Weights of a small sound classifier: log mel input, trained on struck, bounced, scraped and rolled objects made by modal synthesis.
Rows from block 3 of a small sound classifier, named by matrix and row number. Rows with one number belong to one neuron. Each number is 500 + 40 x the weight over its row's rms, rounded and kept within 0 to 999. All counts start at 0. Numbers have three digits each.
Before each neuron's rows are labels from the 100 clips, of 14976, where the neuron reaches its highest value: "top examples" is what is common among them. Only what is clearly more common there than usual is listed. The data: struck, bounced, scraped and rolled objects made by modal synthesis.
# fc1: MLP up (model.blocks.3.mlp.fc1.weight, 2304x384), inputs 192-287
# fc2: MLP down (model.blocks.3.mlp.fc2.weight, 384x2304, transposed), outputs 192-287

top examples: rubber-like damping; large; action: bouncing
fc1.579:500500422500439500564361500500500500500500500500555500462500500500500434500548500500500449500500500500552500500500500500500500500594453436500431500500500500500500576500583631500500500442500500500500500567419589500500500500500500588500447500420500551500500579500575500444500500500500500500
fc2.579:441473420427543500500500662500500500518500446548439500500446500500452500545500500500500500500551500456500500438500500462524500500443420536469500500500468550500500500438423436540500552523500500531451500500500500500590545528500569474552500422607500500500500441500468479500500500500612452500

top examples: mains hum; thin (high-pass); shape: clamped rod
fc1.648:500500500500500500500500500500500500500438559500560434500556543500500500500500500436565500500417500500500500500541500421573500500500566500539500436500500446500500500500598500500500500500565500395500500541500500500500500500597563500500500500500500500500500500500500546453500500500500500500
fc2.648:500500500500500400500500500500500500613500500645500500500500500581402500500500500500500500500500500345558500500500500500500500500500500426500500500500500500581500584560500500500500500500500500500500500424592500500500539500500500500657500500500500438500500500500578500500500500500500500412

top examples: striker: soft; steel-like damping; shape: clamped rod
fc1.141:564500500500442500500500500500500372500575500500592500500500500500500563563500500421500426500500500500500500500500562500500427444500500500539437500500500399500500500500500500624500500500500420500551500500500500500500500500500613500500398500440550500500500500500500500500500500587500562500
fc2.141:500500388500500462459500500668500500500500500500500500581500582500408528500500429500500500500500394500467500500500500500500500500500500500500500650500458500500500500500576500500455410500500500500581500429500500500500500500500500436619500598500500500500500400500582500500500500500500500443

top examples: small; ring; one hit
fc1.13:500579500395500500406500500500500500500500500438500500500500500500500500500500500500500500500500555500500500575500577500500500441500571500563500424500500500500500440500500500500500500500573500500500500500500500500500500564680500500500442500500500500500500560500500500500500500500500500500
fc2.13:500500500500500600500500441500500500500500500500500500598500500500431500293500500584555500500500500418500429500500500500548500500500500409500500500500598500554500558581500500436545500500455500500560595500500500569401500374500500500523500500500542500500500500500500500500500500500500500500

top examples: mains hum; membrane; shape: clamped rod
fc1.0:500500500500500434500500500500500500557500500500500500500500500500500500596500500411625500500500500500449500500500566436550500500500500500500500410500500500500500500500500500589429500552500500500500500500500500500500500547635555500558500500408500591500586500595500500500500500500500500388
fc2.0:500500500500539500500500443500569557584500500562500500500500460500390500500500535500500500500500500500500542558500500535554590500500500500500500500500409500610449500500450500500543500500500574547500500552500500500540531500500500500579500500435574450500500500500500500500555500435500500500

top examples: striker: soft; ring
fc1.672:500500500424500500500500500500500500500584500425500500500542500500500500500500500416500446500500500625500446500500542372500500500500500500549500500500500500500500500500500452500547500500500417500500423500500500500410500500556500500615500500500500500437500500500500437500500500561500500500
fc2.672:500500500500465546500500437544500500500500500500500500500500500545443500500500500500536500500500500500500500500500500500500500500500500500500539500500500572500500500500572500404500500500500500500500500500592531556500500500500500500421553452500500500588500500500500500611500424500500569571

top examples: glass-like damping
fc1.394:500500391500500500500500500425500428582500559500575569500500500500570500500554500500500393500500500500500500500500500500432500560500500500500453500500434500448500500555586500555500575500500438500500500500500500500500500500500500500500500500447597552500500500438500500411500500500500500500
fc2.394:539500500404500500500500500500558402500576500500500500457500500500500500500500592500500500401500500500500634500500500500500500500461500500460500500573405527500500500500500583500500500500500500500500500500437500552500500500500613500500393436500500500500555590500412500442500500500500500564

top examples: one hit; white noise
fc1.18:500500500431442500440500500500550500500500546500554500500500500413500500500500500500500500500500571603500458407500500500500500500500500456500442500437500500500569500500500555500500432440447500400500500537500565500457500500500500500500443500500402622556443557500500500438500437551500500500
fc2.18:450500500500500500500500439500500500459500405448500500450426500461500500551423439462471500500500448567500414500500553500474500500428500500500500461500500500500528439418500468500427500500500452588500532500456468459500500500448500500453409500500557580500500500500500500500446500500436553524

top examples: mains hum; thin (high-pass); shape: clamped rod
fc1.331:572500500500500500500500500500500441500500500500574436500500500500500500438500439436500500500500500500500500500500500500500500583554500410500425500500500500500500500572617549500500500446500500382500500442500500500500500500500500500443431500411500500500500604500500500500600500500435500500
fc2.331:500500500422500500500580564500500500500500500636500500500500500573404500500500500500592500500566500454500500500500500500500500500500500500500500500500500595602500500500626500500500500500500500570500500446500500500500532500500500500685500500500500451500500500500563500559500500500500399444

top examples: glass-like damping; clamped rod
fc1.62:500500500500439500414500500500500500500500500500500437500570500500500500500500500439500500500500500500500500546500500500500500500500500500500500500558500433500500500598607500598500500500500500500500500500500500500500427500605600500500424456500500545500500571500500500500597500500500500443
fc2.62:552500500500500392500554545500436500500500500616500500500585500500500500500577500414594500500500500500500500500500500500500500500500473500500500500500500500500500500543574500500500566500500500500500500435500500409452500500500500500626500578500500440500500500500593500422500423500500438500

top examples: medium; ring; steel-like damping
fc1.361:500500500500500500450500500500500500500500500500500500550557500542554500500571500436500500500500532552500500500442543500500500500500500500500545446500410444500500500500567500500500500551500500460587500500563500500500500398542500500500500500353500571500551500457500500500500415540500539450
fc2.361:410480500453500476500567500500545395500432500500500469527500500500545567430500500500500453500500556500500500575562500500522500500563462551587453465463500435408574415500500500399584500541541500450564542531553500461500563500573477500500500500538447500500445500500500433563500500500500582558

top examples: large; square plate
fc1.332:500500421500500500500571581423500414500500500500500500424500500500500500500500500500500500500500417560451500500500556500500429500500500500500345500500500500399500500433606618500500500500500500500563500446500500500500593500616500606447500500500500600500500500500500500500500500500566500500
fc2.332:500500500500500500500500500500594460500576500536500500500586500577435448500500547500500500500399500466500453500585460500500500500442500500500500500604500500500500500500500500394593500500500500500500617500500500591429579459500500500531518567609500398500500403500500500539500534500580429500

top examples: steel-like damping; clamped rod
fc1.760:588500442571500500446500556500500500500500544393500500579630500500500500500500500441500500500500377500500500500571554500568500500500500457500462500500387500500500500500589500500500500500500500500500500500500500500500500500588656500440448500500500500500594555500500546500500500500500500500
fc2.760:500500402559500337458552500500441500566500500500500500543500500500395568500555500400543500500500500500500500500444500500500500500500482500549500559500500558540500500527560500500500564500500448500500500500550456382500500500562573500626500590447500426500500500500553500500561426500500500500

top examples: clamped rod; mains hum
fc1.498:594500500500500500452500500500535500551500500500500500500563500500500500500500500500500500500456450500587500500500572451627419500500500428542500415580443500458500500500552500556500500500500500500500500500500573435500500500500590500443500441500500500500500566500500500500615461500463500500
fc2.498:500500500500500342500548500554444500568500448500500500500500500500500500447566500500552500500583500500500500500500500500500500500500500500568500500500500500500500500500500500500500500500551500563500500422500500436500500500500500500652500500426500405566500500500617500500500500500500500500

top examples: mains hum; membrane; thin (high-pass)
fc1.412:555549429500500500500500500500547500574500500500500446500500549500500500500500605500562423500500500500500500500500566431500432500500559500548500417500436500500500500557605566500500500500500500500500500500500500500500448500589556500500457500500500500500546608500500500428566455500556500500
fc2.412:587500500500500405500500557500422500606396500625500500500500500500500500500582500500500500591568500384500500500500500500500500500500500500500500556500500500500500579582553500500500500500500500500564500382500500500500500500500500500500412500428500500500500500500633500500500500500500434449

top examples: mains hum; clamped rod
fc1.429:569603437450500413500500500500500435500500500500500500500563562500500500500500585446500500455500500500500500500500500500559423500500500500500500500500454500500500500500597500500500418500500500454500500500500578500500424500500500500420500500500402500546500500500605500440567500500500500437
fc2.429:500500435500500500500500500500500500584500500671652500500568500566420500500574452500500500549546500383500500587552500444500420500500500500500500500500500605500500556500589500500500500500500455500500500431500500500428500500500500500500379500464563500500500583500569433500561447500500500500

top examples: small; clipping; text has "clipped"
fc1.700:500565500500566431500552500500500500458444500500547583500500500565500500500500500500500500500500437500500582500500500500500500419500500451500500500500500416500500500500556546671500500500500500500500431500500500500500500500500564500500382443500500500500434500500500544412500500500500500574
fc2.700:500500591500438642500500500500391500500500618584420418500500500524500500500465500500500500500500587500500500399464500500500500500500500500411572500500605500543500424592500500500553575500500500500500500500500500500500500500500500500500546500500500446500500500500569500500442500500500500525

top examples: scraping; clipping; text has "clipped"; thin (high-pass)
fc1.25:500500500445500500442560500500500500500591500500500500500500500500500548500500500500500447500500500547500500623500500500500595416500400500572582447593450443421500547500500500556500440500500500500629500500500500500500578500575500500500500500500500373500500500500500500500500500500500500500
fc2.25:500500500500500500500500500500569500500500500500500500545583541500500500422500500500447400500500452500500420500566500463500500500423500500500500500569500500500500554500500500500453500561500500500500500500500500444575500500550577500500626500500500500500607500408500500500500500500500500449

top examples: medium; round plate
fc1.512:500500461500500591500570436500500500500500500500573500500626500500500500500500500426500446434500500500500500500500562385500421617500386500500451456500500500500500500500603500562500500500500500500500500500561500500500589500500500570500421500500500610500500500500500500500567500500448500500
fc2.512:500500500500500500500500500500437500500558500500443500409500500414408595500571500592588528593500442468436500556568500500500500560460542550500500500550379500438500500367500500500500500500500500546500500582500500560500500500500535500500500500500500500500500500500429418500500500420500571422

top examples: rolling; clamped rod
fc1.410:560568500500500431500500500500500461500500578500500500420500500424563500500500500500500500500500500500500500500432500500500500500500591500500500500500500500500500500500500500500390500500500500500500500442500500500500500500500500555500416500405500500500500569500500564500500500373500500500
fc2.410:500500578500500500500579500500500500500411500620500500500500500500500500500500500560562500500500632500500500500500500500500500434500500500500500500456500616579500500500500500500587500500500500500500500500500429664500500500500500500500500500500500500500500500550500500728500420500500500500

top examples: scraping; plastic-like damping; material: rubber
fc1.344:500577347500500500500500500500500500500500500500500500500500500500500500500500448417438500500419430500500556500500500500500500571500500500500500500548500448500500500500565602500500500539557500500500500500412591500500438500500500500500500500397500500500500500500500500500500500447500500500
fc2.344:500500500500500500500500500500500500500500500500417386623500500441500500500500551619567500500500500500500500593500500500500500419500500500500500562559500500390500500500411500500500500500500500500500500500500500582500500500500500584500500500643427500500500500568500548500500500500443500500

top examples: steel-like damping; closed tube
fc1.471:555600444549500500500500500500500417500575578439500500580500556500500500500500500500500420500500500500500500500500610500500500500500433500500500436555500447414500500500550500564500500584568500500500500500500441559500426500571500500432500500500500500500500500500500500359500500500500419500
fc2.471:500500564500500380500500500500500500500376500500500500500500381500500500500500500500500459500500500500500500500500612500500612500500500422500500602500452377500500500500500445500500500500566500500500500500731500500500500500500500500500500500500500500500500500450500552500500500500500500500

top examples: striker: soft; action: scraping; ceramic-like damping
fc1.676:500500456422446425500552500500461500554500500500606500500500500588500500500457447456500363500500500547500500500500580500415500500424456500500500459544500441434500500500596563500500500543543500500541500414433500500500500545500500454500447500500545500500500546500357500500500550436500500541
fc2.676:500500500500500578428500500500500390453500500452500500500414566425500617500419500593500500500500565560500406423460541500500500500500500500561500578500556451500552440372456500440500500500421573500500500500500500388500500500500426500500500500500500609500500500500500500500500500500528500500

top examples: small; string; wood-like damping
fc1.303:557500500500568500500500430500500450500500500564500500557500500559500539500454500461564500500543500500500593500500549500500500500500430425500455500464500500569500500556500500553444530600500500555500454500606500547500455500500500500500450358500500500500500500500500560418546500500554500556
fc2.303:500500500500581500500500528524500500533452538500538543539500500500424540472500527541500500444500500541451500403418474500500443472500582521500500593476579551500441500460433500533449551455427465500500452500403500500500500500500500500553500446525477554440500560564454554500500500500500400444

top examples: steel-like damping; string; clipping
fc1.31:500500500500500571395500500447500500500500500500500444500500500419500500500500500500582500500500500500386500500500418500500500500500500500500500500500500500500500500451500500618500500500500500500500500500500418444500500500500500500586500500436500500500500500500500500407500500500500407500
fc2.31:408500500446500500500500500500544500500437425500500541460365440500548525567500500627500567500500500539500500531500500500500500500451500500426500555500455421446552500500442500500500447570500587567500466600500500500500500500554413500500500500500562563500500500552428500559456500500500500500

top examples: hard striker; large; material: steel
fc1.40:500500500395500500452500500500500500500500500500538442406612441500500500500500613500500422390500500461418500555500500500500458443500442500500425417500500463500500500500500414544500500500500500500500395500500591448500500500500500603500500438500500418410544500574500500500500574500500457500
fc2.40:539451472601500442433500500500471500500500500500500388572500500529500500500500500438500593500562500424500500500500500456568500500500588500500500564500500500574457500548500500594531420500500500500500500500555500528500464451559500500500500500500405500432500500500551500465500500500500562457

top examples: mains hum; clamped rod
fc1.535:550546434500500500432500500447500452500500554442500500500500554500500500500500500500500500500500452549569500500500547500583500500500500440500500452500500458500561500500500500561500500500500500450500453500500500500500397500573586500500450500500619500500593500500587500398575500500570500500
fc2.535:500500500500500342500500500500500500500378500500500500500500500500500500500500391500500420583500500500500500364500596500500500500500500500616500500500500500500500500500500500500500500500500500500500500401500500500500500500500500500612500500500500398500500500500500500500500381500500500500

top examples: steel-like damping; bar
fc1.42:584455500500500455417462500500500403500590541427632500500500500500570500500500545429500422500500500549500500500500500436579500500500423451573402500500500412500500500428500500594466500500500500550576500500500500500500500500550568500423500500500500562428557500500500500500500568597500500500
fc2.42:500443420500569403500500500624500500500548437500500500569500592500407527500500424439500500500500442500480500500500500462500532500500500500515500593500500500577500500500500417500500450500500475542500500400500442383500500567500500453593568608454500449543500460430592447500500407406500500500

top examples: glass-like damping; text has "noise"
fc1.255:500500500500500417446463500500500413500500500500569551599500500500500557500500500392500500500500500500534500579500500500500500450500500500500450422500449429500500500500569555573447456500500500500563500500542500500500407581568565500500500542429500455500500500500500500553500500500500556500
fc2.255:448500411500582417500500500620500582500586412500500590640500580500419500500426459461446500500474500500433500500500500500464500372500500500500569569500500500587500500500500500500500500500500435500586500396500437457500500500500500500597500619500561500550519500500500500500529439500500500500

top examples: clamped rod; medium
fc1.742:500500439452500439455574430577500500594500500500500417500500500455562584500554500500550500552500500558500500500545500548500500500447500445500500500500500500464500461500500464500433500500500500612500500500500500500500500500500500545537547559500436500500500553500500500500500500500438500453
fc2.742:467538500500500500542537500544472540500500500461551500500473572417500500500550500500500500500471534500500500500500446617435500500500523500442545424500500500417528467500446500500455468450407500500500562556390500448500500444464414562500500500472561500500444500500474500464530567439448500463

top examples: repeated hits; reverberation; text has "reverberant"
fc1.246:500500500500500500500500457500578500500500500500652569500563500595539500500441562435500500500411500561455500500500500500500500500500500414500446500571500437500500500500562500420500500435500500421500500500436500546423500500500500445500456500500500588500500500500500500446500500500500500500
fc2.246:500500401561500500500500500500500500500500500415500500434500500443500500536500421462383463500500500500500500500500535560463500500500573548500459465394500500438567414465524500500419500500500451500445500500500571451500412600500500500448500443449449550574500564500500500470500500500500553500

top examples: striker: soft; one hit; text has "noise"
fc1.362:500500500500500500421500500500500500500500561500500500500500552500500500500500458500500500500500590500456432336500500500500407500542552500545500500500500500500555500500500500451500500427500500432500461500500500500500500500500500500500500500500426628547500500500500500500500500546500500500
fc2.362:428588500500500461432500421521500553500500500500419500545500500500468470444556500394500500500462500500500500386500500500402540500500500580523500500428530542500559421500586500500500547500500447533500500444500500500552500566500434534556500570406500500602444500500548500437550432500466500500

top examples: rolling; action: scraping; rubber-like damping
fc1.234:500500500500500500500500463500500500500433597500554566500612500545500500500500500457500404500458466500500500439500500500500500554500440411500404500500500500500456500500570549554500545434500430500569500500500500500439500556500500500600434500403563500500500566500500500500500500500452500443
fc2.234:459557500500500500500569500500423535544500500500445500431425500435500500430446500514500554500529500500500500500500545447500529500576617537526500584425564577500500453449500500500500500500448544500500500500500500451587500500500450500500500500430500500500460500500500500539500449500500500500

top examples: one hit; rubber-like damping
fc1.228:500584453394500573500500566432500432500500500500500619500500500500500449500500500500558448441500500500450500421500500393500436500500500500500500500500500500500500500500658621500500500500500500500500433500500500500500500500500500500500427500449500607500500500500500500500500401436500500437
fc2.228:500500392500500500500500500500500428500500500500419500500500500500500500500500586500500500500500448500500500556500500500500500500500500500500500500610500500500500500535401500500500500586500500500500500500500500568500500453500500500500500500631500500447500500500500500500500575500500500500

top examples: large; ring
fc1.533:500500394500500500500428500500583456500500500500541411446500500500500500500589552500500429500500500500590500557500500500549559533500500500638500500500400545382500500500500500500462500500500500500500500500500568500500585500500588500500500500500500500500500565500557444500500449427566500500
fc2.533:500500500500500500500500500500500395556500500500500500500500500500500500500500500500500500500500529500432500611500594500622500407500443432500500500500500444500500500500500500500500500500500500500500500500597500500567500500500435500556414500500500569500500500500500435500517500589566500500

top examples: striker: soft; one hit
fc1.511:500500448500391500500500500559500429500500500500579500500500639500449500500450500382500500500445500615500500533500563500500428428612500500500500500544500500500500500500588500544500500500500500500559500500500500500500500500500500581500429426500572500500500500580565500500500500588560500556
fc2.511:500500500500500500448500500500500500442500500460500416500500500450441500412500500500500468500500500500500455353500500500436500500555500500531500500500463500500574439500500500418564500500500619461500500556543500500500445500447500500463555500575500500616500500500415500500500500500500555500

top examples: mains hum
fc1.499:574500446500427500500500500500552500592500500500500405500500550500500500500500448384500500500454500500500500500500591500500500500500555500594500443500500500500500500582579500500500500500500500500500500500500544500444500500500500561500409500445500551500500500500500500447576500500500500500
fc2.499:500500500500500500500500569500500500500500562628590500500500500585385500500500500500500556500500500500500500428500500428500500500500500500500500500500500570573500500595555500500500500500500500500500500500500500600500500500500500500616500500500500500500500500500571500500564500500500438383

top examples: hard striker; steel-like damping
fc1.587:583500428558500500500500500500422500589500565500500394500538500500435500500500500500439434500573500416500500500500500500500500500500500500500500500500500500401500500500549500500500587461561556500500500500500500500500428500574500500500562500428449500579560500558500500500563500500450500500
fc2.587:537444552500500571500500500530604500463544500546500500583500500616559467500500546500500500500500500500500500500500500500572500517426456397500500500597500500560404583568500447468500500500500500500564559540500500580404500500500500500500500500500500460458559443429500500500500500558500458464

top examples: one hit; mains hum
fc1.661:500500500563500500500500500500500500500500586500555500544596500459500431500500541500500500451500500500539500500500500500551500560500500500545403500557500500500500500500626500597500450500500500500500448500544500500423434458500635500452500500500500500500597500500500500500500500500500500420
fc2.661:500500500438500346500592500500500500589500500615500500556547500541404500500623572447570500500500500500500500500500500500539500500428500500500500500500500594500500500579500500500500500500500444500500500500500500463500500466610500500615500500500500402500500500500500500500606500500500439500

top examples: striker: soft; reverberation; text has "noise"; text has "reverberant"
fc1.249:500500500555431500457500500571500500500500500500500500500607544450500446550500500500549568552500639500500500500500500500500415544584500500581500500500547629500500500500500618500436564500500542500500500500500500500500417500500578549500439553574417563500613500500500500500500430500455500500
fc2.249:469564554500535452500451500620500563500500500441420570500500500460429500580500500444500500500444500570500500425469500500460568500500500500500500500500500519553544500473539500500500500500500500543422500500459500500575441590500500500605570500440500500559549448500500568460500458500430446500

top examples: medium; text has "noise"; steel-like damping
fc1.406:500500420500500369362500500500500544500582500420500500500500500500500500500579500500500500582500500440381328617454500500500500500500500500500500500500500500500579500500500500500500500500500500585500500500500500408436500500500500500500500500427500405595616500421500500500554500500500500500
fc2.406:460500589500500572500500500568500547426500449500399500500500500500500567500407500540500584500500554500500500436500500500500500500500500500500596615500564500581594500500441500382611500537500500443500500500599443500500563500500451500500534578500500500500500500500500500571447447500500576500

top examples: repeated hits; white noise
fc1.728:500500427500500500500500455598500500500500580500500500539500500500500500500500500500500500500411500500569500500500556500500500500500430377500500407500500438500500500500500500500500580500551401500500500500500448500500500500500500500500583583410531500453566500500500500500554500500500500429
fc2.728:500500500615500555500500415540500500500481598500500500500500500404500500500500500584500500550605500426553434500547500500500432586500530448582500594500519500500500500500500500500500500500411500500528500500417500500500500500500500500500500500500452500500500500547500500500500500500500500439

top examples: hard striker; one hit
fc1.196:500616500554500584500451419500566500569500500500500500450500500500500442500500500500500500500500500578500500458551500500500500500500500500500419500456500500500500439500625585452415379413500500500500500500500500500500500442500500500500453500500424629500500500500500500500500445500438500500
fc2.196:500396500500555500548500500500554540456521465500500500500425473500500546526458500500500500459500500500500559545500500525500500500410449500458500463546500529500500440446421442500477500500535500528411500500500423500530500500443539500436466575584601500435500500426435453500424599500500603594

top examples: repeated hits; clipping; text has "clipped"
fc1.302:500500427500548500412500500500548500500500500500500500500600579500500500416500564443584500500547500420441500500500458500500500560500449459500500500500500500569390500500500500500500500500500500500500500500500500500500500500500500500500560543500500500500500466500500500438500500500500500500
fc2.302:500434500500500500500500500415500500422500500500500500500500500500500500553500500500500566500500500500500500500500500500500500546500500500479449522500450500609500531500500500500500500448500523414500500500500500613500415500436556500500500500500500500500534500500500500500500500500438500500

top examples: large; rubber-like damping; action: rolling
fc1.288:500500407552438500444560500500550433500500500500546500500500570500500425500538500500500445500500500500558500500500596500500500500500500500500500414500500500500500500500570585564500500500500500500500500500457500500500500500500500500500500500441585572577500582500500500433620500500500500500
fc2.288:500500500500500500500500500500500500500500500500500500500500500500500500500500500500500382500500500500500500500500500603500500500500500500581500500500500500500365500500500500500588500500500500500500500500500500500500500500500386500620500500500500500500500500500500500500500500500500500500

top examples: repeated hits
fc1.128:500500550470500500500500550500566500500500500500560500500500500500500500500437500447567500454500461500500592543500500500500500500417500500500403428500552500578500500500559500500568428445500452436500438569500500500454500500500500500560449388433500603500500500500451463500543500500423500447
fc2.128:500500450500500500587500500500500530428500500524435523449452561500582500520500500460468662500544423500548512531532500447500500547500556500457567500500500576564500500500543500561448470430500544546413500500500500500500500433404548500395500590500500500540500500500594500500500524500500571549

top examples: large; rubber-like damping; shape: membrane
fc1.169:500500500500604500500500584553500500570500500500500500500554559500500500500500500569500500500561500500500500429500448500500500500500500458553422500500445500500395500500565500500398500500500448500500500500500500500500441500568500500500500414399560550500582500500500556417544500500500500421
fc2.169:500500357500568500500500500500596500500566417422500500500500500500500500500390500500500500500500398500500573544500500500500606500500429461385500500500407500500500500500500500500500500500500500648500500500500500559500500500500542500500500500500500500500544500500500394500500500500584500500

top examples: repeated hits; steel-like damping
fc1.610:500500294557500500371500556500500500500500500500500500500500500500500500500500401500435500500500500500500500500500500455563500500500500500500500500500447500591500500565500450564443500500500500500500500444500410550500440500556500434500500583500500620500500500432500422500500500425500500500
fc2.610:550500542500548500500500500500500500595500411500527500500572500575553500500539500470500500553549448451447500543586500566500500500500450414500500427500542500500500566546500500500500500500548500538500500500466556500424500393500387500544500542500548500523461500500500500457500500500500376547

top examples: one hit; large
fc1.721:500500409500500500444500500500500411500500500500605500500500500408500500500500500500500451500500500500500500500461500500500500560500500500551453500500435500366500466500500595500500500500500500444587500500500500500500500500500500500500438500500500605500500500500500500412554500500552500591
fc2.721:500500448500500429500500500500500500500500500500500500500500500500500500675500500431500500500500500500500680500381500500500500500500398500500500500500500500500500500500500500500500500500500500500376500500500463500500500588500603500500425500500500500500500576500500441500500500500500500646

top examples: large; clamped rod
fc1.572:500500386500500500500445500500500500603554500500500500500592500500442500500500500448500500500500500500500556500500500500500641500500554500500574500412419500500500500500500500500403500500500500500592500410500500451500500500500500500500500500500500500500500500500584500500565500500500500414
fc2.572:500500500500607500386500500500500500500500500500500500500439377500500500500500500500500500500500500500500500500500500500626500500500500500500500500500571500500500500500500323500500500500669500500500500500629443500500500500500500500500500500500500449500500500500500417500500500500500500500

top examples: scraping; rolling
fc1.564:555560500500500440500500500404500391500500500500500414500500500390500500500590500500450417566500441438500500500500500500500500500500500500500430419500409500433441500500596564500500588578500500500500500500500500500500500600571500500500500500373500500500500500500500500500584500500500500500
fc2.564:500500594500500581500500500500500500500500500500500500585500500578500500460500596583500500395428521500500500443500500547500500500500500500500500500500500500576387573500458500500547568500500500500565500566500500554500500500459500500563500500500555441455500422500500500500500500500500395500

top examples: hard striker; size: small; scraping
fc1.639:500500500500500500430461500556500426500500500500500500500500500500500500500500500500500500500581500546500500500500645435500570500500434500564500422500500500500500500500500500500425500500593446596500500500500500557500500500608500500570500550545500500500500500500455438565500500500500500500
fc2.639:500500500500428454500500500539500500500500500500415500500500500500476356392500500500500500582500500500500456500500537500581574500500436500512614500500500552500534500630500471438500500563500500500500546500573500500500424500517500500538576500500500424500524500500599500546550500500592500604

top examples: rolling; clipping; text has "clipped"
fc1.325:500500500500500500500444500565555500500500500500500442581551500500500500500500568415500414500444500451605500500459500500500500500500312500500556500500500500500500500500500500500500573557500406500500583500500500409500500500500623500500500500500500408500622500500567500500500500500500500572
fc2.325:453500500500500500434461446500500500500453500611500536424441500404500500500500572500500536408500500500362500500500500444500446536500594500582500555407535500500500461500500500500500500500500463500500402500500500500500500546571500500500500500421382500500449500500500500500500500500500500500

top examples: rolling; clamped rod
fc1.712:500447500446560500500500556500500500500557555384500500500500500590500500500453539374500500500500419500500589431443500500500589500394362428500500500500500500500500500555500500589500575550562407567500500500500500500500500621500500438500500500500598500500564500423500500500500554500440442500
fc2.712:500558568500562500500452500500500500500500500500500552399500500435500560577500557500597500500500431558456500500500500500434500500500545500554500500467500500500500500420500556477500500500500500500500500500500577500431525500430456570500500500414500563411500500500475522500500390500446500415

top examples: large; ring
fc1.365:500500464459439445460500500437585446500435500500500500434500500456565420500551557500500500500538538500574547500563500444598500554540500500626439500500500500431500448616500500500500553561531500500500500500571500500500500500500534500461500424577553429408500500500500500500500439500500500500
fc2.365:500463500438500412500500500470565500473533521458500464518500453500500451467500558450500500500500567459500500568500500500560500500547472500535464483442411500542482500500500480462606500500500500452500571500568530456544568477539500500543476535465521500500478475474573431500500500500571572555

top examples: medium
fc1.124:599500400500500500500500548454500500557553500500500500500500500500500442500500500409413500500500446500500404394500500500500500500432500557500500500500500500599500500607500500575449500577500415500500500500500414500500396500564500500445551500500570500558500500500500500500560500500456546500
fc2.124:500500500403500556500500521450559573500500411500500564475500447500560500540500579500500500449560500500500500596500431500565470583500500500500500401500468500500500560500500527463500461500500458546500453554407649500447500500411500552443500500500500500446500500500500500500500481539500500500

top examples: hard striker; bar; material: steel
fc1.123:500613439500500500500500500425500432500500500500500393500500588500500500577500500500500500555500554500500443605500500500500412500500559500500500500500500437410500500500500608587417451500500500441500500410550558500500500500500500500500437500500500500500500585500500500500604500500564500500
fc2.123:500456500500558630500500500500561500500500500500500421500500464500500500311500560500500500500500500445500500458500500500534500500500500500500500500557500500500500500500500500500598500579500500500568500500500500603500599500500500500500500500500531467500500500500441500500500500500500500500